Weights of a small image flow-matching model: 5.36M parameters.
Rows from block 4 of a small image flow-matching model, named by matrix and row number. Rows with one number belong to one channel. Each number is 128 + 32 x the weight over its row's rms, rounded and kept within 0 to 255. All counts start at 0.
Before each channel's rows are labels from the 100 images, of 14848 (inputs lightly noised), where the channel reaches its highest value: "peak at" is the part of the image that holds the peak. Only what is clearly more common there than usual is listed. The data: single printed letters, digits and signs in grey, bent and noisy. In brackets: how many of the 100.
# convs0: first 3x3 conv (model.enc.2.0.convs.0.weight, 128x128x3x3, standardized in use, each kernel summed), inputs 0-127
# convs1: second 3x3 conv (model.enc.2.0.convs.1.weight, 128x128x3x3, standardized in use, transposed, each kernel summed), outputs 0-127

peak at: bottom centre (27)
convs0.83 [164  93 154 201 119  72 141 144 147 110 108 145  78 155 113  82 116 141 162 112 102 162 193 189 197 162 103  85 113 109 137 192 133  88 117 122 100 101 184 105 151 155 151 116 102 115 134 129 105  75 128 130  76  90 119 111 177 108 119 154 125 140  75 135 148 138 151 180 154  61 141 201 148 135 116 131 131 134 124 126 116 117 161 173 120 122  89 211 142 141 166  84 128  96 150 127 147 173 130 134 135 131 124 150 123 149 133 125 148 119 155 131 205 125 176 209  91  76 130 182 150  76 106 130 118 124 122 111]
convs1.83 [128 126  95 182 187 149 183 145  83 160 118 166 164  97 177 143 132 129 178 144 128 153 185 117 192 153 130 150 172 136 173 152 222 130  85 167 178  74 160 127 100 119 132 126  81 142 113 176 177 106 124 128  99 143 140 123 150 104 114 110 157 103 108 125 117 115 150 112 130 176 144 150 138 136 124 110 142 145 116 164  98 119 147 185 172 166 119 136  57  68 160 136 159 194 142 112 113 157 140 188 109 162 123 148 144 193  66 115 132 134  84 171 180 190 130 119 113 129 167 140 143 128 131  96  89 157 138 133]

peak at: top right (38)
convs0.82 [127  91  96 109 141 190 102  80 122 151  83 106 168 171  98 101 157 161 116 115 120 165 150 101 113  95  58  84 123 157 128 120 103  99 170  94 119 180 160  99  87 119 135 167 153  94 111 117 184 176  99 133  92  80 101  72 120 125 115 131 132 142 154  79 117 147 110 169 171  83 113 109 134 170  81 115  76  83 177 122  85  76 123 116 143 113  95 129 115  76  98 172 159 159  91 168 148 117 173  98 106 102 162  87  95 173 141 122 125 146 131 154 150  74 117 164  83 156  92 119 143  93  77 108 133 154 183 185]
convs1.82 [110 133  76  61 111 131 148 129 116 110 100 116 163 142 131 142 112 123  84 102 123 108 128 110 138 129 133 156 114 118 117 150 111  93 102 110  52  85  59 120 103  88  95  94 171 126 106  64  94 106  82 160 124 121 129  99  89  90  84  88 102  77 117 131 110 106  79  82 147 114 128  80 111  94  89  77 107  93 134  84 112 129  73 148 139 131 126  85  82 137  64 199 120 130  93 135 106 104 145 118 182 191 174  79 135 130 138 106 101 163 151 182 108  91 192 109 102 150 136 119 103 101 147  91  52 154 154 103]

peak at: top left (37); middle left (36)
convs0.59 [109 121 133 108 104 153 140 126 149 183 140 130 140 186 116  84 121 124 119 105  55 114 128 101 116 106 113  88  74 130 100  61 121  64 145 116 151 136 137  86 150 168 164  67 113 176 153 157 106  94  71 103  99 121  96 115 159 170 115 154 174 155 104 113 122 185 137 169 180  95 163 138 182  98  95 162 120  82 129 107 117 111 166  87 102  74  81 123 181 134 175 137 155 100 127 123 136 105 144  77 134  62 133  69 152 124 110 150  89  76 192 104 135  98 117 170 100 157  77  95 106  92  96 142 162 139 117 127]
convs1.59 [109 133  92 120  96 172 133  99 123  93  86 139 184 125 100 136 199 115  88  98 143 160 112  87 123 117 146 134  92 165 130 121  89 111 130 116  66  90  76 111 115 106 123  93 188 142 134 127 126  72 126 153 172 173 106  68  72 105  70 108  91  89  88 117 104 161 123 122 182 135 118 113 175  93 129  95 112 163 125  97  96  78 124 161 154 109 111 109 125 119  92 209 122  99 101 142 136 106 126 113 174 134 136 149 165  75 111 101  66 115 166  55 111 145 149  74 131 196 151  95 119 105  96 173  79 141 122 110]

peak at: top left (36)
convs0.48 [170 100 121 186 139 139 126 158 132 162 147 128 117 112 136  96 100  77  96 151 116 120 114 152 143 174  78  65 111 145 101 144 106 113 109 146 202 124 150  74 128 182 165 127 198 133 128 194 160 115 187 129 136 111 108 170  98 142  82 112 145 178 150 164 153 186 137 116 143  89 149 156 147  81 147 148  98 109 107 162 163 125 175  77  74 106 101 166 164 109 155  82 152 110 141 145 103 169 136 105 125 108  81 137 133  87 104 144 147  75 189  62 174 109 143  96  94  94  93 135  96  99  89 141 160  67 130 126]
convs1.48 [112 206 172 147 120 159  98  61 152 126  94  84 100 148 125 149 145 157 144  80 187 139 164 165 109 146 120 106 121 163 194 173  89 193 162 158  78 156 130 107 145 153 125 145 104 169  77 161 179 139 107 153 118 137  98 118 133 183 104 181 138 156 116 115 110 154 148 109 159 166  58 138 181  96 189 132 126 172 145 122 127 126 140 132 169 114 104 140 154 145 146 183 158  90 188 126 116 117 147  94 119 129 146 147 163 137 111 155 123 156 200  64 131 217 113 124 135 167 161 127 140 145 133 157 103 113 146 142]

peak at: top left (58)
convs0.2 [129 118 111 106 168 186 122 104 103 150 104  91 186 159 111 134 153 167  96 106 117 152 143 100  84  90  94 109 140 168 119  99 114 129 164 132  85 187 153 130  88 137 117 182 174 101 107 106 174 199 120 111 128 102 109 107 125 111 165  95 105 159 187 106 131 117  87 155 159 133  90  98  99 188 108  95 108 112 161 150 108 104  99  97 167 140 112  92  96  97  84 182 160 187  82 178 147  82 163  79  95 108 159  95  97 163 135 105 124 164 102 164 112  89  79 145 112 174 108 111 164 107 103 111  92 165 174 195]
convs1.2 [153 136  96  76 130 121 161 132 144  99  90 125 153 141 117 120  98 117 103 121 116 112 182 122 129 137 113 114 147 126 126 143  92  79 139 119  50  88  71 146  82 106  90 120 163 127  93  75  94 117  89 148 120  93 144  65  93  78  85  63 111  91 131 124  98 111  87  85 143 118 122  77  99  66 104 115  85  96 124  72 119 139  67 145 134 152 114  96  84 140  96 175 148 106 100 101 109 124 138  79 173 190 163  70 160 135 129 111 124 144 172 144 152 116 202 106 103 145  94 158  92 125 147  83  53 165 154 119]

peak at: top right (32)
convs0.10 [133  94  80 109  63 117 126 108 122 148  93 106 109 172  50 100 128 119 131  94 102 131 113 142 154 154 156 163 141 127 168 148 117 123 134  88 233 122 180  67 118 135 143  80 125 141 122 117 146 126 120 135  81 115  94 122 120 155 124 116 149 178  59  72 230 194 134 146 174 121 156  97 138 110 125 178 155 111 123 224 150 110 174  96 101  95 132 173 131 114 148  97 134 109 153 135  97 118 139 134 134 157 106 130 159  84  76 151  75 132 149 147 143 112 111 143 109  98 110 139 142  88 136 112 140  70  99  93]
convs1.10 [164 105  48 137 152 112 204 123 146 106 102 177 122 107 151 107 150 120 167 140 171 142 161 160 149 142 133 133 161 128 177 201 170 150  64 191 194  63 153 166 118 152  85  79 114 122 150 131  91 118 148 106 149 159 142 103  97 112 129  95 141 103 151 159 124 125 119 126 134 138 168 125 182 178 167 107  77 172 105 141 159 167 133 160 169 142 135 170  80 110 152 117 153 167 128 168 132 166 133  73 125 129 103 149 110 148 162 144 147 117 156 152 155 179 188 157  87 158 131 154 160  42 143 135 119 157 140 117]

peak at: top centre (39); centre (28)
convs0.118 [172 125 127 169 142 166  67 125 152 145 101 121 116  85 106 106  84 116 144 104 124 147  85  54 109 167  85  84  79 136  74 133 109 116 120 133 179 140 117 106 122 108 156 145 105 175 143 153 127 115  99 149 128 123 115  83 150 161  95 138 156 154 102  99 121 189 148 138 157  68 171 112 204 112  81 185 127  92 121 128 148 111 201  86  98  95 121 139 194 129 174 103 138  82 130  79 130 149 134 104 147  75  91 107 144 137 107 163 152  82 201  76 170 121 135 100  77 106 103 129 109  94  97 116 157  74 111 138]
convs1.118 [138 129 152 164 121 171 153  90 136 145 109 147 182 129 134 103 158  86 105 148 125 153 146 169 109  74 154 123 112 176 126 152  95 118 113 124 135 152 124 115 160 114 117  97  95 116 168 163 133 134 169  68  84 169 116  89 119 138 114  85 176 101  69 139 133 161 151 112 160 111 106 148 127 147 132 181  78 168 164 135 107  64 168 101 162 131 147 110 131 162 134 133 176 119 149  58 123 108 102  55  32 140  95 187 106  97 156 176  68 106 133  47  85 166  95 122 127 199 144 144 117 105 125 180 143 130 136 127]

peak at: top right (45)
convs0.42 [115  40  67 141 130 130 115  86 102 142 105 134 148 164  92 117 146 152 135 145 117 167 162 172 109 168 110 117 152 179 191 139  66 124 131 125 125 169 184  83 101 113 168 187 132  91  92  92 168 166  48 109  85  97 123  54 120 136 141 125 131 168 107 111 149 138 123 166 147  58 164 113 149 166 113 182 112  65 130 153 141 104 158  80 144 112 125 153 134 109 154 145 159 136  81 147 168 116 154  84 108 107 129  64 104 139 140 120 177 146 140 152 116 108 102 177  99 166  85 133 171  96  96 108 123 136 129 158]
convs1.42 [130  79  57 103 103 166 171  91 171 124 127 114 131 119 106 100 131 132 118  97 119 119 161 166 155 150 103 143 138 158 125 153 140 131  98 118 110  74  55 181 103 121  29  74 142 101 125 115 115 127  97 183 139 182 147  76  94 144  86 141 106  97  86 190 127 113  79  74 172 135  80 155 188 146 148 113 126  90 116 128 143 138 105 146 166 145 119 129 118 128 147 166 147  99  55 149 127 116 142  64 184 142 184 122 151 115 137 110 119 140 164 139 128 146 186 127 133 206 130 137 127 113 154  77  71 136 143 133]

peak at: bottom centre (54)
convs0.26 [122  95  95  56  73 129 121 105 113 111 135 116 128  78  98 144 168 143 116 106 198 134  99 148 100 202 178 183 202 146 183 110 106 162 106 131 107 113 101 170 112 137  93  80 125 126 104  70 117 146 109 106 107 173 136 124 101  99 136  89 104 105 167 131 142 111 110 119  64 146 125  67  97 155 180 143 156 135 142 138 158 149 133  78 151 147 159 114  86 144 101 149 128 184 125 161 106 160 163 112 126 173 134 111 159 126 123  87 129 161  83 182  69 163 125 128 199 165 140 113 145 180 179  82  99 147 152 129]
convs1.26 [192  83 145 154 175 139 150 118 172 116 128 191 139  71 123  98 151 123 199 160 135 127 148 132 150 129 137 118 114  86 133 157 105  90 156 161 172 108 150 152 106 143  67 116 153  94  97 144  99  96 157 115 216 139 139  85  98  51 118 124  32 128 191 163 146  89 103 166  99  99 139 144 123 124 196 107 132 149  92 117 123 183 126 175 108 144 122 141 155 132 166  54  85 146 119 106 169 154 167  98 165 108  92 135 138 136  72  98 186 102 144 122 142  99 143 116 117 128 111 133 136 144  88 144 123 119  95 121]

peak at: bottom right (35)
convs0.19 [156 134 147 187 134  88 157 163 138 142 156 180  87  95 154 108  86  87 152 132 134 104  98 160 181 156 135 103 122 103 124 164 130 151  74 146 143  78 124 134 185 147 154 103  85 154 144 155  90  79 153 153 125 140 145 132 151 137 140 169 134 151  77 160 158 130 147  97  98 124 152 180 166 102 165 165 126 151  73 136 158 141 176 160  84 119 131 182 172 151 175  65 100  77 181  82 116 189  91 151 157 162  85 174 143  79 135 149 168 100 168  92 143 158 163 119 121  94 134 158 117 117 134 159 157  88  69  82]
convs1.19 [129 133 126 231 119  95  83 118 158 149 135  86  90 170 127 149 141 158 136 120 144 155 139 144 139 153 126 137 140 144 162 121 172 148 143 126 153 145 187 135 134 163 154 198 113 106 193 166 168 167 187 112 124 106 140 160 216 177 166 109 185 175 137 129 120 147 180 112 104 127  85 190 113 122 136 137 166 128 133 124 100 120 149 123 109 115 140 160 121 139 141  69 151 121 162 136 127 122 129 106  70  99  91 188  90  89 120 161 166  99 114  88 124 182 100 151 133 146  98 184 173 168 131 142 208  91 139 153]

peak at: bottom left (56)
convs0.41 [171  76  97 101 160 187 109  84 104 192  89  93 160 180  78  86 146 139 103 158 148 138 156 139 112 124  82  84 146 158 134 161  84 102 174 123 137 169 130  95 102 122 146 159 167 125  91 144 175 157 131 171 105  84 101  97 139 117 114 108 115 143 161  92 146 192 106 155 193  91 137 106 150 105  91 136  69 101 156 146 130  93 155  71 109 112  79 157 151  85 113 169 191 117  90 181 141  82 176  84 116 105 142 113 100 162 131 125 129 145 148 109 168  92 149 124  74 150  90 110  90  94  81 121 124 129 162 152]
convs1.41 [157 118  96 109  97 147 159 111 104 119  90 157 132 148 137 112 124  70 148 100 168  81 131 144 139 154 117 121 121 153 112 154 146 192  43 185 107  60 107 192 159 136  95 113 172 179 140 140 122 123  88 162 117 206 164 115 109 169 133 114 169  74  57 168 144 152  95 113 181 124  97 138 158 124 146 125 117 131 129 155 147 121 103 144 124  95 120 108  93 151 159 191 150 124  85 147 121 160 122 128 167 197 130 113 113 100 120 139  60 146 156 136  79 108 190 124  97 147 128 153 154  59  96 145  84 136 100  82]

peak at: top left (43); top centre (26)
convs0.53 [158 127 139 118 188 190  86  84 125 182  98  88 158 171 106  68 136 147 125 148 116 135 102  95 131 118  83  82  94 153  99 131  99 106 174  92 144 161 126  78 124 115 152 172 170 141 147 152 165 143 136 147 107  85  94  98 140 155 111 153 150 157 129  97 146 196 123 160 185  85 149 116 171 112  82 142  92  85 163 158 139  98 168  92  87  82  76 147 156  96 123 153 157 101 119 153 142 129 163  88 142  87 104 112 135 130 118 152 101  89 164  90 154  66 123 123  47 148  75 103 105  76  70 152 162 110 139 140]
convs1.53 [143 147  91 114 107 199 175 114 133 120 103 124 184  89 112  87 133 123 121 161 165 109 125 125 135 116 103 107 100 179 138 116 160  99 110 124  54 105  62 113  92 112  94  83 222 120 109 114  94  67 106 146 111 149 153  95 106 145  50  97 122 124 107 141 137 169  99 140 170  98 100  87 132  99 151 143  93 146 153 109 123  70 149 160 165 128 138 135 104 123 100 200 136  80  98 138 138 146 120  74 187 179 144 103 113 107 165 131  97 169 185  94 129 144 176 103 115 205 118 117 118  88 131 119  84 124  90 114]

peak at: bottom centre (44); top centre (27)
convs0.71 [123 166 141 184 155  59 172 118 104  76 125 149 102 102 189 188 124  87 170 132 103 142 145 178 174 188 127 111 160 130 178 142 134 152  82  98 123  74 132 141 159 148 143  62  80 129 105 116 104  84 146  72 150 174 146 160 161 123 162 155 108  92 115 166 130  82 134 115  72 161 148 214 152 103 195 108 176 168  70  93 138 128 131 156 126 155 139 142 145 163 184 108  70 119 122 113 139 141  98 136 116  93 141 146  97 106 150 143 159 150 165 113 132 149 143 161 179 116 148 165 128 123 130 162 105 143 117  95]
convs1.71 [116 149 171 205 115  91  83 125 132  87 185 146 117 143 161 141 163 139 160 113 185 115 124 144  91 153 110  99  99 119  94 127 116 146 144 104 206 153 191 150 151 149 159 124 166 153  90 179  89 132 165 106 130 141 173 107 159 131 192 187 117 153 226 150 125 119 132 150 148 144  83 145 127 140 136 135  41 176 147 142 121 160 157 164 119 106 122 106 203 117 161 150 115 188 199  91 167 179 134 117 154 110 120 179 129  96 126  97 131 126  98 144 169 114 130  95  95  85 125 112 128 142 106 124 150 117 119 124]

peak at: top centre (60)
convs0.80 [168  94 159 111  78 123 130 130 118  64 110  95 119 143 134 101 168 131 160 107  92 168 149 159 152 122 116  80 107 156 108 192 104 112 107 111 119  99 188  66  94  76 137 103  97 156 143 170  88 114 144 134  67 107  63 102 162 147 153 144 161 142 110 122 126 141 183 133 129 140 138 156 178 182 121 174 137  93 111 124 171  81 154 126 114  70  78 140 145 127 158 104 110 146 137 112 158  95  97 112 175 109  83 181 165 110 100 170  80 136 136 152 156 151 155 161  83 147  72 167 185  84  96 185 174 127  86 133]
convs1.80 [ 88 187 126 201 126 158 124 109 122 148 118 100 132  95 116 118 143 161 121 135 166 149 182  71 137 109 166 135 111 169 172 169 144 125 184 127 101 131 133 108 150 147 116 169  98 118 158 144 165 138 126  82  92 118 131 120 169  93 167 138 131 112 123  78 137  73 155  80 159 154 128 176  93 125 141 169 110 108  82 105 137 124 134 137 149 159 126 126 118 153 104  74 127 161 173  91 138 121 126 216  87  82 119 144 130 171  55 166 115 154  87  69 157 188  76 121 163 142 167  97 147 198 139 114 119 116 200 180]

peak at: bottom right (38); middle right (37)
convs0.84 [106 142 140 134 102 116 135 119 135  97 109 127 147  91 182 130 122 136 131 136 141 130 141 126 131 143 128 186 176 104 139 141 155 148 126 117  91 115 125 153 144  99  82 107 115 133 134  98 126 132 128 226 140 114 139 133 106 112 128 118  96  87 177 177 103  72 142  91  59 154 105  73 100 131 155  78 145 126 143  90 139 157  90 201 169 183 134  95  96 115 115 107  76 166  96 140 112  73 106 214 141 173 150 143 148 140  87 111  92 184  61 177 108 153 216  84 161 119 195 135 165 119  96 119  99 149 146 118]
convs1.84 [125 119 150 128 156  92  70 154  85 114 143 139  82 125 148 132 104 162 171 125 151 116 173  74 106 119 127 123 114  87 120 122 107 126 158 111 189 142 184 124 123 133 123 161 103 113 118 132 146 150 140 111 173 117 134 155 162  67 177 155  90 125 188 121 100  73 138 168  50 103 157 162  53 163 149 126 137 128  97 135 132 131  99 155  57 178 132  92 157 114 144  71 108 181 136  89 183 111 114 173 134  97 140 136  90 165  70 132 141 126 125 195 147  64  83 127 147  45 146 108 159 162 135 107 103 136 159 144]

peak at: bottom centre (46)
convs0.101 [ 76 150 141 109 157 135 148 130 125  65 119 165 150  44 151 159 132 152 136 169 186 170 116 103 111 141 147 122 131 144 153 108 130 163  97 128 116 126 106 192 132  91  74 146  99 116 125 101 145 159  87  73 136 159 149 117 103 104 187 100 110 123 127 130 104  27 107 111  90 146 130 135  53 198 144 137 114 136 138 128 119 133  87 124 154 175 191  92 103 111 105 125 133 172 136  96 142 137 109 141  98 132 146 107 117 162 165  98 193 172  92 147  81 173  98  87 160 122 141 114 169 178 152  92  69 151 148 184]
convs1.101 [133 159 204 112 142 110 134 178 114 102 133 166 117  93 145 115 104 144 161  83 149 142 133 107 147 141 161 144 142  83 144 102 145 100 109  89 108 160 110  79  77 124 153 187 114  65 137 150  95 134 107 133 123 116 130 131 184  99 143 144  41 155 163 117 139  77 130 145 122 114 191 103 108 125  70  93 152  89 150 134 106 148  97 165 171 181 123 114 127 122 113 139  77 185  97  90 135 137 118 146 162 120 177  75 120 168  46 150 138 128  64 180 135  59 120  87 125 129 136 110  74 205 139 114 119 162 114 128]

peak at: top left (67)
convs0.92 [161 105 108 137 108 157 107  89 137 177 119  96 103 167  90  77 132 118 132 131 100 128 137 117 135 141  71  90 107 129 104 153 151  92 176  76 158 150 169 102  83 112 189 133 202 115 140 141 163 118 136 176 106 102 131 113 153 146  82 166 166 150 122 122 129 213 135 150 200  97 132 132 176  99  86 150  75  70 142 142 118  83 186 118  82 101  82 156 179  82 128 121 177 107 130 151 114 129 159 122 153 128 106 123 126 139  76 168 108  84 185 124 176  89 167 145  84 104 105 108 105  76  88 126 153  98 151 147]
convs1.92 [146 153  55 118 173 148 209 131 121 135  76 143 144 102 138 130 157 154 189 136 143 151 214 126 126  99 115  80 188 165 152 201 149 165  97 163 136  76 106 153 147 121  91 133 100 133 148 160 142 104 127  95 107 132 122 115 158 143 136 138 182  90  74 103 163 112 160 109 156 150 114 170 130 113 140 120 126 171 131 137 124 106 135 191 124 137 131 146 125  78 146 109 152 175 119  62 138 139 112 108  68 121 112 127 131 202 108 171 106 179 180 140 139 148 137 154 115 134 169 164 144 124 137 139  57 124 200 183]

peak at: top centre (40)
convs0.121 [ 92 171 115  70 193 160 142 133 123 133 132 112 156 114 123 161 149 146  87 166 110 115 129 148  68 121 179 167  99 123  67 135 175 126 159 122 176 116 114 130  68 106  67 128 149 114 145 134 161 136 150 201 157 209 100 203 102 133 142 122 126  97 139 129 135 101 133  90 123 182  90  87 117  96  82 107 200 182 166 113 146 165  75 114 115  76 127  89 102 139 103 180 138 145 132 143 118 121 151 129 140 100 160 175 186 172 111 110  79  85  97 137 126 119 116 105 144 155 141 118  87 188 165 130 118 127 165 135]
convs1.121 [169 123 128 136 167 124 137 118 148 149 115 124 102  93 148  79 136 160 149 147 233 151 127 164 113 112  82 102 117 132 150 141 110 164  93 171 142  68 174 189 155 159 122 122 126 122 156 146 147 108 141  72 231 183 177 112 165 102 126 157 135 121 133 174 143 127 123 167 122 121 118 187 130 133 214 124  81 145 150 127 141 104 120 161 164 171 150 151 144 126 168  64 153 150 173 107 189 224 125  70 135 141 137 119 118 143 134  83 144 104 171 142 162 102 144 119 118 124 113 151 152  99 125 122  89 109 102 135]

peak at: bottom left (60)
convs0.8 [107 107 138 130 167 161 112 111  91 131  99 160 156 127 165 131 140 178 136 140 168 196 138  98 132 168  92 157 136 143 119  97 134  61 128 116 109 157 143 111 152  98  93 184 101  95 130  96 165 186  77 101 120 100 122 115 112 117 117 109 105 101 153 141 119  72  95 153  93  92 131 120  91 181 108  95 117 136 174 116  87 121  73 146 211 217 123  90 106 119  76 146 132 170  93 153 135  88 129 148 106 134 152  87 109 177 165 111 171 163  86 178 136  85 118 112 121 147 177 134 180 118 130  88  84 163 180 185]
convs1.8 [106 136 150  95 134 153  96 141 137 101 160 127  88 140 169 146  73 135  98  64 151 108 194 121 116 131  95 132 153 110  72 161 117 213 139 124  97 138 148 179 124 134 160 162 178 194 128 110 122 199 113 214  90  73 168 126 129 183 127 146 127 147 110 155 158 119  88 114 147 166  82  57  64 153 128 113 132  66 130 155 104 128  63 157 147 115 165  80 133 157 157 170  95 115 132 119 136 108 116 124 115 134 152  95 123 165 118  99  75 125 149 198 106 106 144 113 139 110 145  89 131 128 121 116  79 162 123 100]

peak at: top left (50)
convs0.58 [135 106 119  96 107 115  92 125 151 160 111 128 133 133 130  99 110 115 162  99 112  95 125  88 160 175 123 112  83 146 143 133 112  75 109  92 163 133 120  89 123 143 195 130 123 175 161 154 106 125  75 127  74 105 120 108 110 202  99 158 199  93  70 111 131 173 148 119 136  87 197 123 198 103  91 209 123 110 107 137 162 135 192  89  93  80 125 178 200 140 158 107 133 104 117 107 110 117 119 105 162 107 109  83 160 112  82 184 136 131 189 117 132  95 119 129  83 134  94 101 105 111 105 155 181 103  90 106]
convs1.58 [105 149 189 125 120 162  67  72 159 113  94  98 102 162  73 105 137 159 107 127 150 134 105 134 138 131 119 119 132 205 153  61 152 135 142 119 138 185 112 130 147 125 148 140 155 120 148 133 161 143 121  92  83 114 138 127 128 186 112 125 186 194  98 104 136 184 199 121 116 102 130 116 159 122 145 230 114 135 159 107 136 120 173  98 115 109 136 159 107 201  89 136 150  96 142 126  99 116 104 110 101 118 133 136 136  94 120 162 125 134 121  25 108 199  97 120 116 153 151 125  70 119 163 159 177  91 101 166]

peak at: bottom right (52); bottom centre (27)
convs0.34 [141 121 188 159  90 103 121 165 179 132 178 170 125 123 140  89 101  85 138  83  98 108  85 132 151 200 145  73 103  95 120 109 144 139 105 155 178  78 104  64 175 147 130 128 147 186 141 191  92 106 185 103 119 112 125 184 108 152  87 132 145 132  88 157 183 148 138 102  93 115 169 136 149  98 140 155 133 160 100 161 187 153 155  99 102 112  88 155 145 182 172  98 114  82 168 120  91 141 115 126 179 143  98 169 161  92 119 156 152  83 174  91 117 152 146 107  93 113 147 136 101 115 118 158 153  72  96  97]
convs1.34 [ 88 133 161 163 110 149 113  91 156 169 101  95  80 126 134 134 144 118 110 128 136 157 107 164 127 125 127 127 111 166 149 112  83 149  91 141 106 170 147 158 176 156 173 126  92 144 130 158 126 152 153  71  90 112 118 138 151 167 167 157 207 193 143 146 171 194 203 129 125 148 130 141 192 141 161 162 108 145 118 139 148 126 193  97  89 125 148 147 155 174 136  83 149 132 186 113 121 111  96 102  76 108  91 158 166  91 140 135 127 113 150  45 144 212  60 149 144 147 106 119 108 142 145 167 180 113  98  98]

peak at: top left (57)
convs0.16 [136 132 137 107  99 131  97 167 181  94 175 139 125 151  67 202 137 113 128  64  93 108 159 108  79  48 142 183  99 100 115  83 134  75 155 117 153 101 133 140  87 150  86  79 113 117 124  88 132 114  63 111  61 201 106 100 136 128 100 131 135 122 147  64  44 107 148 127 109 122 100  99 115 116 117 104 160 107 147  65  95 171  94 128 133 125 118 101 109 209 131 146 129 154 114 150 146 133 136 118 155 137 161  98 182 132 108 133  88 125  80 136 122 116 128 176 157 117 151 121 120 178 165 131 133 169 174 144]
convs1.16 [149 108 150 131 128 114 137 198  69 107 131 177 100  94 127  86 141 139 182 128 122 145 102  90 159 104 112 102 138  72 115 150 145 107 143 151 238 146 197 122 163 102 176 119 145  90 101 121 165 120 166 122 107 157 170 152 167 102 152 174  63 113 146 147 153 108 161 184  81 108 174 103  98 154 144 136 173 129 109 133 139 150 122 141 114  94 155 139 179 143 151  72  78 173 159 135 159 145 161 188 145  82  99 176 128 168  99 107 112 104  98 156 166 121 132  86  99  82 101  98 136  99  79 121 151 124  86 124]

peak at: bottom centre (52)
convs0.73 [115 164 127 122  75  80  88 154 164  38 140 198 103  76  88 167 140 124 147 154 169 123 103 105 112 168 186 194 101  95 155 123 169 143 124 137 169  85 105 137 152 131 103 118 129 135 129 149 130  91 152  77  82 195 136 157  93  98 117 127 135  72 129  86 108 138 155  89  88 149 132 151 130  96 160  96 175 146 125  87 117 154 127 142  97 135 132 137 132 173 110 105 114 117 182 140 115 186 106 179 130 193 110 199 158 137 105 113 161 130 107 117 120 169 103  94 167  82 158 150 131 175 206 143 124 110 134 115]
convs1.73 [141 113 158 107  96 139 135 116 126  98 151 158 102 115 158 127 136  99 151  82 161  87 103 184  95 151 102  85 125 125 163 130 135 180 128 146 201 123 208 146 134 180 127 147 148 145 162 168 102 137 165 163 165 203 170 144 180 115 141 169  99 152 223 149 135 165  84 186 118 117 114 134 132 145 150  93 154 174 152 161 147 175 144 142 129  97 153 178 159 147 170 134 122 125 175 127 143 163 129 116 124 112 108 150 100 111 125  83 138  78 142 155 151 101 100 145 101 140 107  90 158  67 130 162 145 126  37  69]

peak at: bottom left (52); middle left (34)
convs0.94 [185 140 101 145 153 199  69 128  85 165 115 138 148  83 183 159 120 126 110 145 186 149  94 113 112 129 115 132 138 136 144 144 124 185 146 206 139 164 144 137 129 133 129 191 183  68 100 103 204 187 189 138 156 136 162 133  83  70 148 107  86 149 182 141 142 125  95  96 126 155 115 109 110 150 117 103  94 150 161 160 129 116 109 104 127 146 164 138 106  79 103 126 159 149 101 163 112 146 161 152  91 183 119 130  58 129 190  92 186 134 117 130 122 134 135  97 134 141 138 126 143 162 130  87  86  70 139 170]
convs1.94 [165 147 162  75 133 111 154 137 212  94 114 102 118 130 156  93 121 123  99 103 114  86 150 129 113 110 110 134 120 105  89 157 140 107 105 115  86 142 116 174  78 147 130 116 167 168 115 118  84 140 100  91 117 131 171  86 172 116 140 124 162  93 200 174 133 155  70  77  88 144  67 106  83 117 133 115  79 116 140 124 125 121  34 124 158 177 147 145 116  99 178 111  95 134 125  57 136 136  77  87 166 153  66  50 117 131 127  95 121 112 144 164 119 115 161 135 118 110  80 156  92 104 146 117  58 126 105  96]

peak at: bottom centre (29)
convs0.55 [124 162 123 124 147 175  98 154  93 172 165 151 154 156 162 120 154 104 134 176  89 101  76 115 139 126 169 162  48 105  66  96 121 130 142 117 188 108  94 120 186 154 111 119 197 133  93 129 153 122 200 178 178 189 139 169 140 111 100 116 119 152 167 125  68 218  66 103 143 157 116 137 106 114 156  88 138 131 115  69  78 147 111  94 101 126 151 108 134 172 127 141 166 100 112 169  99 158 127 131 113 128  84  82 125 111 125 114 104  63 158  96 149 149  80 110 151 135 159 136 112 149 165 105 121 110 143 107]
convs1.55 [182 102  76 155 150 102 116 109 158 142 100  88  90 118 128 109 133 138 168 179 165  89 102 138 121 121 130 121 134  94 150 132 166 155 104 172 161 104 191 165  93 158 136 105 156 106 139 121 125 100 172 124 239 188 170 113 122  96 127 158  99 107 166 136 149 130 109 109 125 149 120 126 140 147 154 130  55 144 151 152 136  82 107 146 142 129 138 147 126  78 159 121 119 163 164 170 151 232 128  76 128 179 133 125  81 121 156 128 133 140 135 198 150 125 202 161 104 110  97 191 155  77 100 124  85  99 128 130]